python train.py --model="image classifier" --color_jitter=0.2 --arch="vit" --norm_position="pre" --head_dim=64 --fused_qkv=true --layers=12 --mixing="mixup" --loss="cross_entropy" --optimizer="adamw" --batch_size=64
Rows from block 2 of a small image classifier, named by matrix and row number. Rows with one number belong to one neuron. Each number is 500 + 25 x the weight over its row's rms, rounded and kept within 0 to 999. All counts start at 0. Numbers have three digits each. After the name is the row's rms in percent of the matrix's.
After each neuron's rows are labels from the 100 images, of 14976, where the neuron reaches its highest value: "strongest on" is what is common among them. Only what is clearly more common there than usual is listed. The data: made-up waving flags.
# fc1: MLP up (model.blocks.2.mlp.fc1.weight, 256x128), inputs 64-127
# fc2: MLP down (model.blocks.2.mlp.fc2.weight, 128x256, transposed), outputs 64-127

fc1.189 107:490504524533486492520516484491477547470477472491492547482487506467518478477530493484472468519492485522475518511509454494507476498545480486476548490486474454514522500511492506528484530464463535
fc2.189 107:495511478511480490502477530530463523461523517517478489522545471496520516508532520513525466525503560491464499497534497505500483513514450532459535508495473520518510456489495541480544521499485488
strongest on: many stripes

fc1.193 089:479495531500547493490478480495507525520489470522453502474464514505509497510498462466477539486458512495500521492497481506497519493534519492536478465466471466497528508505520496479480486520487528
fc2.193 082:521464474504504508510469497489497544468480478491503513539495547493497461539467539472479521530471476503472509521526508493484513490541496506515540501481474508446486512490489423521494503498456497
strongest on: teal; circle

fc1.200 102:486484458504500502464489484510459455483514509512460547490529480471488484486490471487505490545503535503494517543509473518497458497493524481503468489491509480488487528504475505526531488518522540
fc2.200 098:523553482507467440470456493469505466486485515484492478509530482505471502515482496507576495455529493498488492539477495505455493519516521466452502497466516566546517499471509478513466473462523501
strongest on: diagonal band

fc1.50 104:500480529509469511496514512475452478496522540504498529527496544455501479484499489516475482516469502491459510513548518483495449516512506496439573491502465467499491484475469542495495517520490517
fc2.50 104:492537500507514453513509470454518496517568518506485530483556488472514521497520485543487455509504504507510477452501524534480498487450475525472504546464491515522504525483521531485486490530473485
strongest on: corner square; gear

fc1.158 110:544507545501496467526516521471544516464476495494510502541522500494499477493478508520484472541496491504463487475469495472477548486457461497429527493472464500507478491491460484516488499500454521
fc2.158 123:558491488490492496512454504528487539466513512525489516565492543485526500486431549518496494477500456486468482497545500533484483505527480453484530491508460511500503515465505491496574495497458464
strongest on: circle; triangle at the hoist

fc1.38 090:473480472514500494510478483512484498492533498497509505488500510447502515470490483508502514496502458483461511514530486558511497525508496499450486474517539460518505532472505516496519521498513534
fc2.38 084:517501463462523490493521486489500457515533503524502519441574478493481538483535483530492509493508536501487528512492496507482524521481476495500520528485549473477498527535460530514466521545522526
strongest on: crescent

fc1.226 090:506493470505531481497485459536508457506493478482467464425526486523463518534501496537481493535505511527509513547515476524495464518532499516515476567486556471507489508479519463451523519508535489
fc2.226 088:537491489500485492486476493514511512485536502493538517493488506505480535543446507534484515484523500512487479519487497546430493509490521468523509548526492530509512542478519481496511492511490469
strongest on: rhombus; crescent

fc1.44 084:491481528486546499499458478535524476523492497522492518502476506500498532489461468468462556507510491525517535478463540487488520521503515461531500474484502462551492511528475487475521466522482531
fc2.44 078:491491480478496488499470512557498509478545503511469519495499526541483547517464547489490557503501532492508510509485557501469521492530480493540526501451478527463524498482486439499535483468461445
strongest on: teal; circle; diagonal split

fc1.231 108:484480481508476478496499496473565551477539525493536502483472494503540482495541532542478477518465479490460484488491479506529505520440462511507485486544496467482506507502528528458540493531500525
fc2.231 096:468460491523532497517494463492504514528522465526514525492442513493508490479503507496473502507513499546424517486488502496488529491528451527499485498521485470484472546490523526512451482510529531
strongest on: blue

fc1.66 092:491463534485498489480480527532530492485482485495492504509510527484494499530467506501500508558440523512512525507495526518484526519535462534477534484464514495460493460470512499491512456481500518
fc2.66 095:511470473507527495472487477514458477517489520488488526489524503508483519482445480494513521493533497496498533518537539523534499475496531469565497484518468479487498544516508495507477446539491491
strongest on: saltire; gear

fc1.114 111:476482503494478490515474501510523513467530505475490511496500541480503501470488511514476493527463472485456522553513484558469493498480486535459514503461515486492533505441531494473527488466511498
fc2.114 118:521487467485486490470492479469467473522558517460509505460519443502453521477486478526464525449538512531491523529490506521501506497490529448498494481501548500544490520481507496519477503523520514
strongest on: many stripes

fc1.113 125:516467461539515509536521420475502484531525506488566521535481499519504489476532496539468458493482492466502503482500525532516477508439501511533477505503472478514470519506527529451500504526483489
fc2.113 096:480436517490521496471493488540521506538563517505500541492510476497512475489435482505484470515502505528472505513541481515520466498481505540500465521532470492487500527498526521473524471520493444
strongest on: triangle at the hoist

fc1.52 107:473454523532479491495501496508545528483544555493521540541480512485526463472486494474482481469473455478457497492523498521508488491438474471477499458518486454506524475501528521493543517478484511
fc2.52 105:466481523521526520515514437512516516544552498542517558460447521478502483470494472514499524518550484520456491506522471511508506450482486493503492518537505465465474530492498506515472525490514499
strongest on: orange; ring; three horizontal bands

fc1.125 103:496465518473478490567516504482528537513491521490519489461518481500510469493463466493489491507478460481492530472487439515564466475456481539494493513520527501537539464440509503477495524510550516
fc2.125 106:434505490493530501545516477541524521523525484478522489475499532493467525488480478490502537528490444477480493470471511487520487471510483548504507455499511483474520492523502501494483452502538482
strongest on: red; two vertical bands; three vertical bands

fc1.206 106:481526477527462477502552503476516517516496505510492491505513518484493478511509509511499473525491534544510517540481481512524465501509427554458510469461502498463518486462475513509503519461500507
fc2.206 112:522420497490500488495508471507462522484440517494506482508531536561450486542536501522458462489550530525515568494505523477526493526522492513507486536499493522496504507516486491493526488470524477
strongest on: emblem: no emblem; many stripes

fc1.255 110:496454547529507506503467500523471490476463461519504490522493499473519504479477504512477480537489495518506542501549486548518478532511460522451486492543478479497492493483528532509489535482485522
fc2.255 124:519487501521498482437490504497501474492497493515523483517500513490517536485576534507481508465494545491495509491482536499479498538499499487473494501450501462556490483462515519512509508462508506
strongest on: red; triangle at the hoist; circle

fc1.135 119:492506500494475504536530507513469497494484491473491481470451510459475465466498480504478483558525487532484509577495462532514452452529496526502502506491525472512534508494474457498520513459508500
fc2.135 109:478474517498479466543512518465472540463476499501507486476489521480467507537462509530476499467490459530472521543511441503490480458485530478503487512560497549503535544455496468501501480489481529
strongest on: emblem: no emblem; three horizontal bands

fc1.2 097:516500502488503470519516488488483486529502491492509500461505461465482536486480498486494543481513478489527518492506506534498484517508498490455513499506525482535539500495475532499421514462540518
fc2.2 111:499504509483514533512506484483515497540501455468507525510497494532465527476508470503486507462480473472500519452453482500537512463501532499494500454532538493521525474500492503494470518470520488
strongest on: emblem: no emblem; two vertical bands; three vertical bands

fc1.100 085:522512516507506500512491516490560480495525484501487547491481478519533518501518513511464482536477515526501501513457505454489561516488502493491481502463483490527476528531546481503492512512469555
fc2.100 104:540496494458521481484484486466516516493495458509502520510497514562500539514504495529491508478473518494485468474530515533557509499519512485510511497499509488472510482475487475485527496466507481
strongest on: grey; three horizontal bands

fc1.127 112:523488505512477446495489487469544507521498509503510516515516500496491493483540540515452478505492512502514516507506534541499519499470478497468489482445484485509516508502494533488483514455505500
fc2.127 121:570482472513467472470528466427472478536512522487499521530503507486452519524513515523450493431522514519528541504495504515523470506476493427496467478476484486525521526464505501505475516483516502
strongest on: triangle at the hoist

fc1.155 102:492474535495502504527495523542507486469433506516460460519504532477530459496486509517507469546506493514477519511497519481471496528497463493469491535476475483519472494483489490471541476509511483
fc2.155 102:528476524447504500506469517518479499487495541513495516515508483497468479475423534484459513472512492514503532516501461544511471497456512464495512542548482531543529507451520460492518496511450456
strongest on: circle

fc1.45 093:484461503503515512560510484531492455535478512537502484494485526523530499486521471488456512510519474510509555491499482535498500524487496515489491540483498471537504535495538532454493528506503515
fc2.45 086:495467467489506540474515520488497434518494527500476495458514478546473530534488516478460508527516509546525519477479507506531489531483501509536515513498482506485510475514468484511465511548493446
strongest on: saltire

fc1.139 112:473493536486491461486474503519494499493463524485511447500474534508500527514470490521490543496492517511488524504477497519472536516522493487473562458478543493517503474516490491513502521455490512
fc2.139 117:504468474549493489481527495501527472499533493487484521525470479535488472462498540487489461501517497540536539507471485481520512532488470473474439497477457508504457507535499465507472496523526549
strongest on: diagonal split

fc1.187 105:478515526505513484518501488469544541509494476509462514467515520511529504527525477479482495522466498510493498434465469488472498492564477487501519476443501476487506504557500494477476457499494529
fc2.187 110:526515494517484481486518507520469493520483480513461454529555558486490509536484504476471512499501559519544471469523525492517499519531464463508528472463490502483469474526478493491553503526460473
strongest on: teal; red

fc1.110 099:485473573487537530474532484493474463479472491558481460501500523514520512479500483451507516494490527512515516504499507474485541521545487470509524504478518472491492480519500516503549479495485485
fc2.110 092:472487537507489481519528502503551477494530449502484498493496535497523495499492528479514498551434489504531492476500500512494496475497462476508507469500468506499510486502474525496484524588511539
strongest on: green; saltire

fc1.1 107:514486484518523487504467482486535515472517498544537538486500449544560534485504526501498484503487462508486503501490503488496543555479476482493464517486467483508461537514549517476492486520484517
fc2.1 100:510464506514468494478538512477499487469519496499518504548455553475508449461453521506455448467504516530450509530492491482507518509501481488492496490498481532519489519504517491522497504492504513
strongest on: diagonal band

fc1.156 099:470533486520502460481493510491497509497546515487457530474505499489531504466529498492509482483474506506494505523475475487489473500537480511476499482474520469551544504481471549485514484461521533
fc2.156 108:482518506498519484483487485506478490513522527517491450494528522522524497536519466487487509556537548515504475482520518474507463514539490533511507482481505476489501496572520472467549488526489504
strongest on: many stripes

fc1.131 098:458501481517490519485524512494516526458505518480484487512472510505517462495538516523494479534517487518472507556482471497506487506486502585480480491510501477491500479481544472484577501498498507
fc2.131 108:521505497454538495525470489458467527471508445498507513482493507531490522525471515533485532480480468484506493496508474508533499484506524488505498490577533501492526516481516456482489491511525520
strongest on: three horizontal bands; many stripes

fc1.86 101:521522508496507486523478526503495504433474516517506480537491494478517503504496527512507476531488502513486518543473470454500524532475448512467497482501476475476492487482523485497541530520479535
fc2.86 117:540477485484530522527480479494487523493478453511520480521497521510453528533464513530495543530494462494486507471549491530566473494520482521502503488526484474480524504456534464479520518456492481
strongest on: three horizontal bands; white; circle

fc1.157 102:449491520519490466490476499493535528503495477517479490450506482511530492517536510501519479501449504513509528532478462517506481498505483484473512519498520496516511495476468538496509526458498522
fc2.157 097:490468544481508492493518501532508492489459538545497458477506511526502498525524470494528479528528493528528500490473543438496472471498467526561527554493522479486481497498494502464529439549542516
strongest on: saltire

fc1.170 105:460516503506510520536505481512546493514505467500493487485512484466515504512518510513508528518496458506503507473469488490504513529497475514480528481476567471508480442518499500499475498531527521
fc2.170 114:521451516513501479481493519484503481472494467514486472517498545493521503462491521448479508506476475516543530441522507492511530541525506471540539532510473463493486488553497507499510467521500507
strongest on: red

fc1.211 092:456498498504488460508513493513519517518506482534484489458505491513494532494463482465486500530495490521484523478466483513461509514512446539517511523466499493474509516524497497505495522480521542
fc2.211 083:500485463478482474485528502494500434534508507510505491489538502495467498525523480489477480523523511510490523497497511534492494513466505506526474499468529477481517473527479463466457487537562508
strongest on: ring

fc1.248 100:455444505517472475502548499506476519510512526568526522492467534455489520471485485465493513464508497476508551480500510506472500507465474490509509471537494475493500526496470556523518498499483544
fc2.248 108:452441512506506525523553512439531474498500484502549508479466532526474506465518482510471502511456462484509532474532524475534533531485516511487521484522562444486496476512496510504498484506511508
strongest on: red; crescent; ring

fc1.232 105:484484536518480454484472503529508493467466490501499465511490534473491513529461494488491526506477511541475522515454497516457516500502440515493521488458521488516512479501501489508547501481516530
fc2.232 115:520458494497524506470494474484486458499493514511478501478527491549485528519456473510500515524514531525506503499514495502492493499501513453553455540505500465450470571543480485471470472527508523
strongest on: black; many stripes; star

fc1.22 096:496478513510488497514514464524512462520461507497511485505520524467485501500528524536468514517508507507503543551507504529503468519494483529467524497492534486546478493453512529505506530457511505
fc2.22 090:507458533582491476480515502499486493500481514508473443491516569469497495509503513480407498480470523539487540482528486497514448532513496497515464495490484493489495527476525491470542455506478510
strongest on: triangle at the hoist

fc1.161 099:512499468473515516494503493475484452504488507472494496514540465517526519483509523497492503510533498501521521478489515494523576526508501498505525483513522496549458508531468543505481482566519514
fc2.161 110:479506517487501525518523472537519519531492460467528484460503481494522484496532465505511475544549471498509500486504522489558485491535464534502507499469530414526489476515485495510481529500513508
strongest on: red; diagonal band

fc1.176 100:474487508474533508511483528503506502441478442527465478478474493489533476490445506473518514507461504503473498504527480460509536524527466478481520493552512521471524508494491463523517519526515538
fc2.176 076:515564502502488503501508515509518504490489488498507463504492485436485512472467524487554548496484441485497449499497482526483536466500511512499498461502507494502549464501498471531515548512547501
strongest on: blue; green; three vertical bands

fc1.247 091:451486508531492506517512498490542521505536483488480535469485491507512464508465511496493517512428477505514512469509462497513465491480522489519517481526493509491509513518512502491479486540511542
fc2.247 093:467510501508532500504502494500541517524472494473501531499472505541552467511537533461525513515494486507528494540502476453509539498542511508555488471518466495478487516523483513525485503492471519
strongest on: diagonal split

fc1.238 105:531481468498496472463480512470533505508527492503482509507495483560511531541470552506518486498467537510541474487465535468500556514489520469533460531487450557498487522526518493482508441506508460
fc2.238 077:474595530509539520510498531520526492501457482486489479517489477537565493464538526495535489519456512469508439438468526464479534495508463519518514483474502480490457485516509539539491469519491526
strongest on: grey; saltire

fc1.217 098:510498495465498500561516443525506477502492530484540501490490512449471533530494464515488507489511496463480527490488534502490481503469491503508522505524532490533483463498487538467473466560473492
fc2.217 095:480495497479491529491527506510457536527511522467483484465506503502449519514448455478505498477519501493508529500484516485519463460506501514523500510475529502508543473475512473492534483483530428
strongest on: blue; ring

fc1.148 115:485491508534491462487495487511532583468519534500524519517465526467521476476500508501494499514472506480471534517514508510484477488500455465481506435520469456521521489503482544508531492442495509
fc2.148 130:514480550528496496494523472493470519519562491547528549441483493473469512496488459486489512515565510532463500494502478511496476483486456482505493527477484455526517511513461491501494532483488483
strongest on: crescent; ring

fc1.205 090:478489512483518500502524463499467467508502525520528492446500511461488533495527435483494507489514488491513552493509524497496474540494498506504516456512511511534513491482502571498461509483489526
fc2.205 095:496426484505483502498514512463498477489484474509506535510464515556476524496505475475472533471447491489503542495484487482541497511494507495514476482538544478467506463524480484516520513481505470
strongest on: blue; two vertical bands

fc1.144 101:499465475490483410558489490517516504491515501487519517521521444472490508448498484521469478494501487494499517518504485530494509518464509514479485531488516507518505511468530496460467530484503511
fc2.144 098:527466464496455468493532496472522442514517525447513510518489483470476502522470524524456484458476564525483521518493521528500505492455495508500484436500517523501508502484526471500446525485535491
strongest on: triangle at the hoist; three vertical bands

fc1.208 096:525482517501535478480447466547484520491494485506504454498470511489528532513489446471495549510516470486490529486498496517495504509513513454556467491469512458531506538540507484456507455501487500
fc2.208 096:518477526453506499469460487518462523469485501508505494545513531514499465534465530463502508528520508531505535520490502488481496500559456522519520516500466523479476515489505452504541515478464491
strongest on: blue; three vertical bands

fc1.168 105:501478517498486497469519523521483484472529528526500493513495478450467472503511516490479478517528484520498498539527459507502465498470467513445514516513480508449455492483468521530515518482478539
fc2.168 105:528451500470516490479473444494536558486459461496509481495492553524486490545469518543466501485512486488488564509517515509519515503523491478522523522470508510525500497498534473477538511489512489
strongest on: green

fc1.132 108:502477536549517501511542497517517534474509467535500518520479516461486481487467524481502484512507517509462482499531478510474459504500459478465513484502434485505507476451512525517476516437457515
fc2.132 106:508533550562497507536491493548482491505529475507515524519489479460483481494484493507535471521556514497505478481548514563498503490522463493461512527513496553529468489519493539519508557477480461
strongest on: corner square

fc1.51 098:485454517480495458500458509481510482494509523479539499543520516494487490497502506523490482523485508482480500525504524560487536497484490547453533490479538514505497498478535517491475524489498484
fc2.51 110:523498472508472480458525497469469423515497511485474510503526455500485501476547504513480510445507539502526538501487501484480504542467531474481468488513514508537484502496503544506450508503519507
strongest on: triangle at the hoist

fc1.94 083:481482526523493513558498467481515490535465476451528479499485531497502423480512496551480492515487469492480523490508505523523515499502527535524522466535518500525495486502543506466476533535521493
fc2.94 082:450489459480537543515452480545518517501510463470480483480474488501533505495506499528514502505502462479479513495496476492495481549514504539495478529487506513505504468491530511459524465483506530
strongest on: diagonal split; triangle at the hoist

fc1.43 091:478473484461554494489492472518520499522573466556512512490491500497521533496491476483495544465488518533527501481508547502483536531488491487510487494528522481487504499504495512506504498542494511
fc2.43 079:545526494511479451550482477485518465476480475535506470543498498453495508474460515499500524506450455501520499479528520531508526501482523476481518490517476503471538500470509519472497498521517511
strongest on: three vertical bands; purple; yellow

fc1.252 102:505502503506494508487544477552516472519511488520493507462533505474476525514471497464476492543505485521522523508515483515471445496508445519484506522463484483447484491487504509481526498503524494
fc2.252 111:453434481499536556499522492504510490510485494484529512461507500530452489529504502490483481577527497524535554486486506508539496507480513529521472518494497490475512499525479485501477477532536509
strongest on: crescent; corner square; rhombus

fc1.23 112:527479516491510441483502464494540499531537520498524537499487527519500511483486479501432502463494507489543509504464507503510494481469490477532488508456489467517509542511486488458484484504483508
fc2.23 096:539469477480488512463467541474515492499527535474490564517513517502479519508433518494475482493489500532495514514520513541493486499504514468561516486487468541473520520492507485525513479518485431
strongest on: teal; triangle at the hoist

fc1.181 095:495509515487498536548496493501469474493483498530510485494515458510541507442476517519490471510521475542515505514495526514510519528484494512448512492536505515530502505477483540514533513512521521
fc2.181 095:512532495492517500493511521481502471491458493510490467501471516502541507474562526453508471475483519494526494465452500463509528514523526531502515498486481498532535441495498478509482523511497531
strongest on: orange

fc1.250 096:493493519488497501498461511503527460498490491489536466537504523537541520495493534529490469531481502514521491485472525500520554510453478522496523490483505493487512490498543516464468505479515484
fc2.250 103:509491478508462486500501527457497481500534525489510498541481475499504491484542510506483497461481531505486519516477481450498527526492469478444455489483494546543486499488538517475437504481513513
strongest on: triangle at the hoist

fc1.72 103:477495520485484463481491515504533488473509509490466506489499500506495486511488522496489500531436533535543509498455507477488527528528451476455564494448501516484495497496476494494514478481495507
fc2.72 110:513474528515531483494480479497453500487462521546448475507502532493487504522459489461523482488520472518507507524518524482516493498534479457524512491505456474493512520526486517525527452527483526
strongest on: emblem: no emblem; saltire

fc1.137 083:494441466512491482498499469543543510478518501499518523477481491458507533444466527493482460512526440485501541502504494525495515515480484487510499491479520463541521506505518527470511499507542523
fc2.137 099:476483509465505530478549536504549482506495509485528499465489508512446505501527508517503512532499498544497546481453507458490506518481516505497514515487538484491516471500475458550495496518537536
strongest on: crescent; blue; rhombus

fc1.111 103:516492510506485487517500496480518491491492514480514526523537501478459484520505516520477504520473497468506509495530522535505521485461502492453564474501490480489473473497500522517474548514486526
fc2.111 102:491469552530522458492509532502461476484457498526480475522501540456514495494499483484485472477437517512499511508543482501482485497489522478497467533500444495517502553465509494501489494487473505
strongest on: green; triangle at the hoist; diagonal split

fc1.159 091:509476495480506484486451514473533514422495523527497502502566486517515521501488530518489488497441530495506529517489520527491511537503481479452536566496468507494476489476504506515533468524497510
fc2.159 093:515491484525542497525477488472487485502457493537527466517473480469470506480476499503501522471480477475506483512536531530519467508464508490518478493544488490538531506508512497513502481534522507
strongest on: circle

fc1.191 105:496475521489562492497479484497510544481494509548495497507492487520535557500485498495494503481480522476518512474526531441506510569526517476500507549539480514481488497496519508508528467517452532
fc2.191 114:503469501539484471549548485464491450510495501521474490481498495456450479486506515492461484484502493503512509510520494544518520485470504508510488537523523522492492523508482496502467515520509552
strongest on: three vertical bands

fc1.84 123:524445481500487444511486465501508520486501517509502528500499516484486491446498488529458473503518507475481519516519510540490491501456489494471469526451491502549497532458532506435538470485482500
fc2.84 120:520462483474471519475518499475483465501537537475537531507489500458449503479440510515497503442505503525504511546508517539507467467471544470515526479513527508504549490493507497524482488476549451
strongest on: rhombus; crescent

fc1.198 095:480492515536494531501522496501480445538469492442522481487476537470483457511506488544474500490482484475519511510490515504524492489501539505530513474511526512539499499514507522471464517486506492
fc2.198 081:453520488517531493494507519500495500521491491454486479462504470515495516515503470502519529489483486491510502515458492473521468524494517474528472508470526500478484508513547507450515453499469509
strongest on: emblem: no emblem; two horizontal bands

fc1.207 088:471515484496511499541444523481513522460507481497481486516419503510533487463459520500517486500432463505487506524490478513494531511499520446489479477521494471521532541517488479486509509527548548
fc2.207 094:516517470499491528460453510493496527486464495524475512483487475495538507481526532487534533522554509498462488528503480494542505522515485495457486478493509471502526513512473497504486525443517515
strongest on: diagonal band; teal; green

fc1.179 100:545535483461487471508512514498514512472499518479489497446519488504476504513549500527484467524518529524483498540518489513514464458446494524514503583500497523485527532480493488471506533505491494
fc2.179 082:492547494451503481497497542484535513484515515498532477486501490495531534517540517553499515503499513512496472515431480492512505437458496531480515512507486516485528481476518495503492531474501485
strongest on: teal

fc1.128 097:485464486512507468511497493521539480497501492497507507516506503498515478445558490510453455498493484478509517480474476474511489519456497550494458515502492493514483494496553505465529495491495511
fc2.128 087:505456474488510514519520501473481475537522536467545523530447479501480507492453493502440512496496523505494516522530492521509497498475515519519477450499495514484512500506527492488442485501507469
strongest on: teal; triangle at the hoist; saltire

fc1.17 116:507497461493515490547504458531514475518480492491522479507477520523482516474489507496460482520503489515515514473493497526508492506442486533524476523471500453516499507495535443420531488514500492
fc2.17 104:487454476451534519472495500548490511495501496473509511501508505519506547509436510481486492526494507534492528523483483515491500485479522490507480513513465533490525507474529488478491459540485443
strongest on: triangle at the hoist

fc1.81 090:484464512476527508523505499527491474447464488507503476535526538476532487454530484517466471515475497530528498510522505482523513525506498556467467493541495468480505466521530488464498523481494518
fc2.81 094:511508443447540547503503501510465519536519484488522514538464472522514527450546507503539507475556509461514516487512503493523507495482523526499491526474505515513512471488543474505502501477504447
strongest on: diagonal band; quarters

fc1.70 092:499513500477506479516476511507521498476451487497533454534500549508545526495488514504502493522507528507517497482478519530493575498463472532487510496471512472476497468484552480452508520489502496
fc2.70 095:536487473513472460481491501486475477489512522496510476515485453523495481493511522518480470477520547504489547511471469475484512541497489459459466532473501531539465511489530506483474510515512520
strongest on: black; triangle at the hoist

fc1.41 110:485508519492513409489470511540528504494494477528478468504506492528513529522468468473515521547536503525502502459452493471489573505495482532489508491494517490482480514523511490490476499486503527
fc2.41 100:508496474518486414483494495518517492496529526528471471509533514502518476554549493503485461516490547512518526493529475487490480501477458484499485506485498487481488511524498450421506499525544524
strongest on: teal; many stripes

fc1.173 084:496482488463493481531469488476524518498496467492502487472503510473522515494475516542485497524449455506455490512499481521498511477505465508477478494507539496492532513476515458464448492509553502
fc2.173 088:490515439479537504510477501504522512497498465463513506466501467507499525506514505553525542492482497488483505521479521526476514544500468522495492490488537494500496511493473523509470533520578512
strongest on: three vertical bands

fc1.5 109:490486493526504492503517509484538498501560493524462539495487466483518497485501462487481504497480476491523503493473481475521478506483521472517489471521481494511481500526493518510502505535481562
fc2.5 102:552490517522484479485471492469509459517477534474492531520453501525517473466453511459495506451491521503523537545522480487515538527496489466502511486474475524531482509535514490480490512518476494
strongest on: diagonal split

fc1.117 090:458491522525496491537535487494489519501526535503531505481478523502518501492498480454500484514494461509466517444487449524498470517458450567504493467509489469560504468497517543515481490474518549
fc2.117 080:483475507533511534462488488537530455529505489508519509497479477517477484439551464471496522507474561462460500498531466476516512491506505497504472481478524461496479483511511505498513475495513482
strongest on: red; ring

fc1.178 093:512486514511487495537524469511544517491474515526528501522479545478490532515497510507492470511484496486491551467491515495483496547479441521505483503488510489493495485466501562492550517465500500
fc2.178 100:488475486527505521473486518478512503508546501493497535463510493517498499465526525499466503542551447521502551499469494530500497553517511456491510510473489499539507491518470483544515473531539499
strongest on: crescent

fc1.99 117:515512481497507536514542515470502446527528473508532480473520476538544556499521496491496503501544498530533488468466517473488543486507500553518493506470525494512454500525503490503479504558507476
fc2.99 122:499527518485527533528537485504511489529512449498502524483494485486502509468515476470495492474538503498519462452483532476553532470522494521488564500476508475536460465523501512541456522524484510
strongest on: diagonal band

fc1.69 081:501523478508515503506485466528473471521492493501498481495473505445485474459467493486482513507503478503483539533521481523500503477493538494529500451499539456553504522498529483455511504491528518
fc2.69 092:481461516502521507514503489522524505506524468471505538478497516437514505512476519478530511488523471497537545516534468506478496500504510506498489517499506516471518500492492488491499485489475515
strongest on: emblem: no emblem; three horizontal bands

fc1.213 133:512487497496555491467465455485487523531472511491549499515499506520498528531494462536496515492487505467486499452484535476495515528496535465548474537492480498520486515524553498452506466532464475
fc2.213 075:504478516469485513510484508529505513503515523489502475545495519536535463537477496522494467538495523509467539505471557456463527515517492545507540513473492509450459501509497494475512502501496469
strongest on: three vertical bands

fc1.183 107:521487473510522486466486463549533490498552466486493533468477481502485552475514508493445511489514471543556504525524529557502497493488471484504504541463503454487482526514524479473512535528522485
fc2.183 122:523485480498451526465502503527494511529531545464494505502531530460483526536453518483469496489535481510487504496514515558467500506493522436528514517515491537504538504500486468496510492539505459
strongest on: red; rhombus

fc1.75 097:503500460513512474495452465546499482497467482509485466512479502485527536480450527518508509495480459497501539499487502550483502570532487464503486472514519456526481512524536496457543475476512505
fc2.75 118:536443504484495537475482511569521509460503516517484521518511496499471514472515547479483519528559482499504540495501491485474486530509490471504520496512467450528498474499466490527508502498512511
strongest on: circle

fc1.42 098:486499511496492508500504464477508489492506533500500533520535478486493503519519493540489484521485515483521503488497543495451510555478496452496498528501490486502423515514479561492528481565471497
fc2.42 090:530492501497478515504520513519471515501531505488470483480501472478525495520478424537510458523532488498486484486475515495507481482536498522496542519484516461517467485520533524492526507526490452
strongest on: ring; many stripes